Rows from block 5, named by matrix and row number. Each number is 128 + 32 x the weight over its row's rms, rounded and kept within 0 to 255. All counts start at 0. After the name is the row's rms in percent of the matrix's.
# convs2: second depthwise width-11 conv (model.blocks.5.convs.2.weight, 192x1x11, trained with AdamW), a 11 kernel
convs2.0 086 [102 153  97 124 136 157 120  90 116 103  52]
convs2.1 100 [171 174 152 146 100 110 163 178 140 122  90]
convs2.2 086 [ 85 141 144 130 150 132 131  98  93 112  49]
convs2.3 095 [ 73  57 112 138  90 122 124 133 137 139  95]
convs2.4 089 [ 92  85 119 131 145 173 165 133 193 138 130]
convs2.5 074 [ 88 113 101 149 144 114 141 112 168 147 202]
convs2.6 086 [139 135  99 194 134 162 151 132 167 163 166]
convs2.7 099 [138 149 147 145 116 121 106 128 165 182 200]
convs2.8 082 [111 177 170 189 120 163 118 105 102 107 139]
convs2.9 076 [192 170 153 143 152 166 175 127 127 146 131]
convs2.10 068 [ 83  87  79 124 133 158 140 150 141 158 179]
convs2.11 100 [198 149 108 120 120 116 163 118  91 169  99]
convs2.12 122 [207 176 158 141 149 157 149 125 130 122 122]
convs2.13 108 [151  93 163 114  91 159  67 109  91 109 129]
convs2.14 110 [ 57  98  92  93  87 100 117 117 126 121 129]
convs2.15 110 [ 88  78 128 159 148 118 131 124 116 149 200]
convs2.16 095 [137 131 167 139 144  62 128 151 110 168 177]
convs2.17 083 [162 177 153 172 163 165 161 134 115 149 157]
convs2.18 093 [ 65 103 106 141 137 156 142 151 127  96  69]
convs2.19 113 [132 122 126 109 126 122 120 125 115  85  35]
convs2.20 111 [164 114 134 120 110 154 163 196 143  88 160]
convs2.21 089 [126 127 121 159 154 161 191 178 144 133 170]
convs2.22 096 [194 157 136 140 147 152 148 147 163 169 163]
convs2.23 083 [184 140 142 128  61  82 109 120 154 138 121]
convs2.24 091 [ 92  96  81 123 172 163 100  85 114 124 101]
convs2.25 121 [135 107 127 132 115 154 159 163 179 162 192]
convs2.26 080 [145 171 109 102  79 103 106 125 167 152 178]
convs2.27 091 [150 129 147 106 114 155 177 158 176 154 180]
convs2.28 119 [ 59  93 103 118 125 101 100  83 111 109 114]
convs2.29 111 [ 48  90  90 139 111  97 116 128 131 107 115]
convs2.30 124 [107 113 117 116 120 113 121 129 112  76  44]
convs2.31 085 [149 189 161 140 136 117 121 103  91  93  79]
convs2.32 085 [198 155 188 139 134  96 114 145 127 129 108]
convs2.33 097 [ 95 149 140  95 130 110 115 182 186 143 168]
convs2.34 090 [141 116 124 155  91  97  97 188 169 100 100]
convs2.35 116 [201 169 173 130 109 150 128 123 141 132 161]
convs2.36 091 [181 177 148 129 143 131  98 108  89  93  90]
convs2.37 108 [121 177 136 183  57 120 121 126 134 143 143]
convs2.38 092 [141 188 196 151 157 133  92 125 132 126 141]
convs2.39 097 [ 84 102 118 102  89 116 122 137 142 107  54]
convs2.40 119 [137 134 134 136 120  91  65  78  94 107  89]
convs2.41 115 [175 157 101 106 126 144 162 142 160  80  82]
convs2.42 091 [119 107 144 201 150 133 158 109  79  96 124]
convs2.43 096 [128  99 100 151 143 133 100 145 195 140 184]
convs2.44 099 [160 154 123 151 167 168 180 159 113  88 110]
convs2.45 084 [138 149 119 143 124 156  93 107  40 116 132]
convs2.46 097 [105 144 148  69 174  87 109 114 155 136  91]
convs2.47 093 [158 171 138 147  73 106 120 146  88  83 104]
convs2.48 089 [143 145 131 121 106 123 121 112  90  83  48]
convs2.49 091 [100  92  83  76  74 103 125 133 153 142 125]
convs2.50 123 [107 131 117 114 185  55 166 133 140 118 114]
convs2.51 087 [ 79  83 100  83 107 151 139 126 179 142 119]
convs2.52 091 [ 60  97 169 133  84 139 126 135 140 119  87]
convs2.53 078 [151 178 174 102  80  88 136 116  92 136 124]
convs2.54 111 [116 140 129 114 106 106  95  88  76  87  75]
convs2.55 096 [178 172 164 153 148 143 152 151 162 148 168]
convs2.56 114 [139 143  86 150 125  81 141 197 148  95 118]
convs2.57 110 [171 132 109  97 170  72 153  96 156 115 105]
convs2.58 103 [ 63 130  90 126 138 132 118 114 179  77 124]
convs2.59 097 [ 71 107 131  87 112 154 135 126 111  95  68]
convs2.60 083 [ 67  88 109  84 106 112  81 123 138 133 148]
convs2.61 088 [106  95 156 135 135 182 183 127 128  97 171]
convs2.62 100 [128 158 118 191 115 162 121 127 100  91  75]
convs2.63 114 [202 179 166 164 143 133 118 137 123 137 133]
convs2.64 089 [ 79 100 148 154  79 141 184 133 100 138 150]
convs2.65 096 [117 152 171 153 141  99 118  69  73 124 108]
convs2.66 092 [106 120 151 134  99 132  88 103  62  83 101]
convs2.67 087 [111 115 131 148 149 161 144 125 133 176 207]
convs2.68 097 [137 107 144 122 180 138 138 153 121  67  72]
convs2.69 104 [200 176 148 159 124 129 157 141 108 118  97]
convs2.70 080 [114 107 103 128 160 181 183 174 147 110 149]
convs2.71 104 [141 175 128 141 156  90 165  82 115 143  78]
convs2.72 093 [142 165 156 159  64 160 133  80 117 147 133]
convs2.73 103 [104 123 126 124  87 109  94 131  92 103  54]
convs2.74 094 [149 101 136 164 194 165 169 114 109 116 104]
convs2.75 118 [104 106 113 117 128 118  94 102 100  81  57]
convs2.76 094 [124 114 148 115 116  97 122 100 107 186 197]
convs2.77 117 [ 53  75 109 120 149 131 117 115 105  95 137]
convs2.78 093 [160 175 172  96 121 169 176 156 136 123 140]
convs2.79 110 [154 123 111 136 141 122  90  85  75  88  80]
convs2.80 094 [ 64  91 121 121  91  97 111  94  90 113 144]
convs2.81 083 [180 143 148 169 142 154  99 111 133  88  75]
convs2.82 072 [121  86  75 141 146 187 170 151 128 144 117]
convs2.83 092 [132 147 164 143 148 180 177 175 169 130 128]
convs2.84 099 [125 166 122 150 141 161 127 130  90  73  68]
convs2.85 107 [136  92  79 131 126 128 151  86 143  94  67]
convs2.86 137 [ 49  70  96 118 143 133 123 130 124 135 141]
convs2.87 111 [142 123 137 124 111 123 153 168 170 168 200]
convs2.88 109 [201 177 178 146 147 141 137 133 139 125 126]
convs2.89 089 [106 127 109 104 121 118 101  74  90  78  81]
convs2.90 106 [ 99 110 113 115 121 141 151 106  84  77  65]
convs2.91 111 [ 53  71 102 102 132 133 106 130 133 118 147]
convs2.92 112 [208 166 143 143 160 147 153 142 145 146 130]
convs2.93 121 [129 131 134 126 116 148 144 149 166 188 199]
convs2.94 088 [101  99  81  91 103 129 137 135 102  77  83]
convs2.95 085 [ 84 110 174 149 101 113 109  71 143 107 163]
convs2.96 090 [173  93 133 125 167 107 113 119 128 184 179]
convs2.97 077 [142 170 172 154 149 130  85 121 147 175 169]
convs2.98 090 [ 75  98 142 132 105  77  77 118 122 148 160]
convs2.99 085 [151 206 161 124 145 102 115  95  98 142 141]
convs2.100 169 [129 131 134 117 128 152 165 177 169 170 185]
convs2.101 095 [149 114 194 128 157  71 167 114 119 126 148]
convs2.102 098 [ 90 106  98 105 115  95  79 112  99 126 185]
convs2.103 084 [109 164 131 161 184 169 139 118 154 117  77]
convs2.104 093 [ 96 110 112 112 161 101 134  93  88  62 109]
convs2.105 074 [112  86  75 117  70 117 124 138 177 115 116]
convs2.106 098 [112 116 125 132 134 108 195  93 191 112 147]
convs2.107 106 [122 146 117 130 151 119  99 178 141  58  86]
convs2.108 086 [167 160 173 144 101  79 105 108 135 144 172]
convs2.109 099 [135 123 109 109 118 177 179 135 147 110  60]
convs2.110 112 [205 179 167 145 127 136 140 136 151 137 139]
convs2.111 087 [100  89  91  87  81  95  94 108 140 146 152]
convs2.112 096 [104 107 143 163 124 121  59 129  93 161  88]
convs2.113 099 [126 170 134 138 116 122 103  95  68  76  94]
convs2.114 103 [ 85  69 140  82 153 156  90 124 127 100 130]
convs2.115 098 [177 199 155 138 130 129  97 140 143 152 161]
convs2.116 094 [ 54  79  90 106 115 126 132 104 107 112 121]
convs2.117 089 [ 66 121 111 123 193 120 129 138  87 110 102]
convs2.118 099 [154 130 140 148 180 160 154 129 138 162 194]
convs2.119 102 [ 78 161 128  95 172  83 140 140 125 172 149]
convs2.120 108 [210 171 153 116 129 101 119 122 129 140 157]
convs2.121 085 [ 99 154 155 123 130 107 136 176 186 151 175]
convs2.122 101 [108  64 123 160 172 129 125 129 103  72 127]
convs2.123 121 [140 103 134 127  80  71 142 181 118  92 105]
convs2.124 120 [117 138 116 147 121 116  97 103  99  80  54]
convs2.125 095 [136 101 145 196 122 161 104 183 147 124 151]
convs2.126 101 [150 168 189 129 125  96 102 153  93 137 171]
convs2.127 113 [153 118 192 123 114 148 154 149  67 157 144]
convs2.128 108 [128 148 142 168 187  77 164 147 109 131  95]
convs2.129 104 [ 79  94  94  88  86  96 123  97 100 129 147]
convs2.130 091 [ 83 107 105 137 131 121  94  71  89 156 166]
convs2.131 085 [ 78  71 106 150 147 142 178 146 149 109 110]
convs2.132 119 [141 156 145 126 131 146 145 131 152 188 200]
convs2.133 085 [206 178 152 140 149 134 162 116 132 143 131]
convs2.134 135 [142  96 174 121 108 145 121 134  84 192  96]
convs2.135 093 [116 101 156 139 175 155 113 154 117  55 111]
convs2.136 104 [ 92 101 141 167 161  75 118 139 182 105 131]
convs2.137 119 [137 110 119  96  98 175 113  92 188 167 129]
convs2.138 098 [117  94 137 146 139 145 138  87  73  83  81]
convs2.139 119 [105 104 101 104 115 117  91 166 159  84  75]
convs2.140 092 [181 178 167 159 156 161 160 146 140 130 130]
convs2.141 093 [157 150 149 111 136  42 129  94 118 148 136]
convs2.142 082 [156 174 163 156 143 128 114  98  80  91  90]
convs2.143 088 [196 171 160 167 138 161 150 149 139 131 132]
convs2.144 099 [150 112  80 132 126 145  90 129 169  97  66]
convs2.145 102 [184 142 133 104 115 145 102  97 144 180 176]
convs2.146 122 [ 72 136 171 135 134 142 133 130 113 142 202]
convs2.147 082 [201 179 144 155 156 107 125 127 114 133  98]
convs2.148 104 [119 105 107 105 113 103 113 176 172  93  72]
convs2.149 090 [105 124 139 165 151 171 106  80 153  83 166]
convs2.150 104 [139 136 167 126  85 157 120  69 106 177 149]
convs2.151 093 [ 62  97 108 152 133 144  90 115  95  86 115]
convs2.152 087 [189 140 168 185 124 133 103 147 113 111 162]
convs2.153 105 [140 132 144 136 116  94 107 103  93  84  55]
convs2.154 098 [194 161 148 154 133 150 136 157 158 170 155]
convs2.155 114 [ 61  86  93 106 120 108 125 101 112  98  98]
convs2.156 083 [ 91 113  90  85 116 131 129 120 168 153 191]
convs2.157 101 [105 161 160 167 133 115  97 171 154 153 181]
convs2.158 103 [121 103  62 177 182 107 133 126 129 149 134]
convs2.159 144 [ 48  85  90 102 106 119 114 124 133 123 125]
convs2.160 111 [192 166 146 147 143 136 151 141 148 164 178]
convs2.161 117 [ 62 101 119 116 110 103 127 125  89  97  77]
convs2.162 106 [160 147  92 140 134 209 143 160 136 147 140]
convs2.163 093 [ 75  83  93  83 111 116 112  99 108 109  98]
convs2.164 104 [185 159 147 109 148 183  98 150 152 154 110]
convs2.165 108 [160 171 135 131 126 129 186  79 107 171 112]
convs2.166 106 [148 190 136 122 140 121  54 141  97 129 122]
convs2.167 114 [121  87 126  87 120 172 104 151  74 167 109]
convs2.168 101 [174 131 110  99 159 162 150 155 158 155 183]
convs2.169 080 [159 118 120 152 127 139 148 182 174 171 174]
convs2.170 115 [114 130 131 136 121 115 100  89  90  77  61]
convs2.171 106 [ 63  73  95 109  98 122 105 129 135 114  99]
convs2.172 092 [ 49  79 125 132 114 107 110 100 102 139 134]
convs2.173 104 [139 128 114 107 114  98  90  79 100  86  73]
convs2.174 104 [ 98  89  76  97 133 155 173 125 159 156 152]
convs2.175 096 [ 79  79  82 123 164 148 163 127 114 117 159]
convs2.176 101 [ 72 104 108 119 122 108  89  84 132 160 173]
convs2.177 109 [120 167 175 129 151  79 118 138  65 145 133]
convs2.178 094 [161 137 116 139 154 150 136 152 144 178 201]
convs2.179 081 [152 167 148 173 178 159 156 170 143 123 108]
convs2.180 095 [166 121 115  94  86 103 136 169 184 156 149]
convs2.181 088 [ 71  89  97 118 110 101 158 128 183 151 127]
convs2.182 106 [149 130 128 123 137  58 160 191 138 151 136]
convs2.183 100 [ 72 115  92 121 130 145 160 117 162 147  68]
convs2.184 089 [137 124 138 137 158 176 186 176 113  93 153]
convs2.185 103 [105 124  58  90 127 179 128 161 111 118 111]
convs2.186 083 [ 65  89 113 123 139 111  91  96 104  96  95]
convs2.187 117 [162 126 122 116 118  92 167 187 158 115  79]
convs2.188 098 [135  96 167 170 111 108 179 173 163 127 145]
convs2.189 101 [ 67 130 141 170 125 123 116 123  98  90  73]
convs2.190 089 [ 54 103  79 108 131 140 138 170 139 133 142]
convs2.191 079 [ 49  80  94  95 111 133 124 122 130 138 126]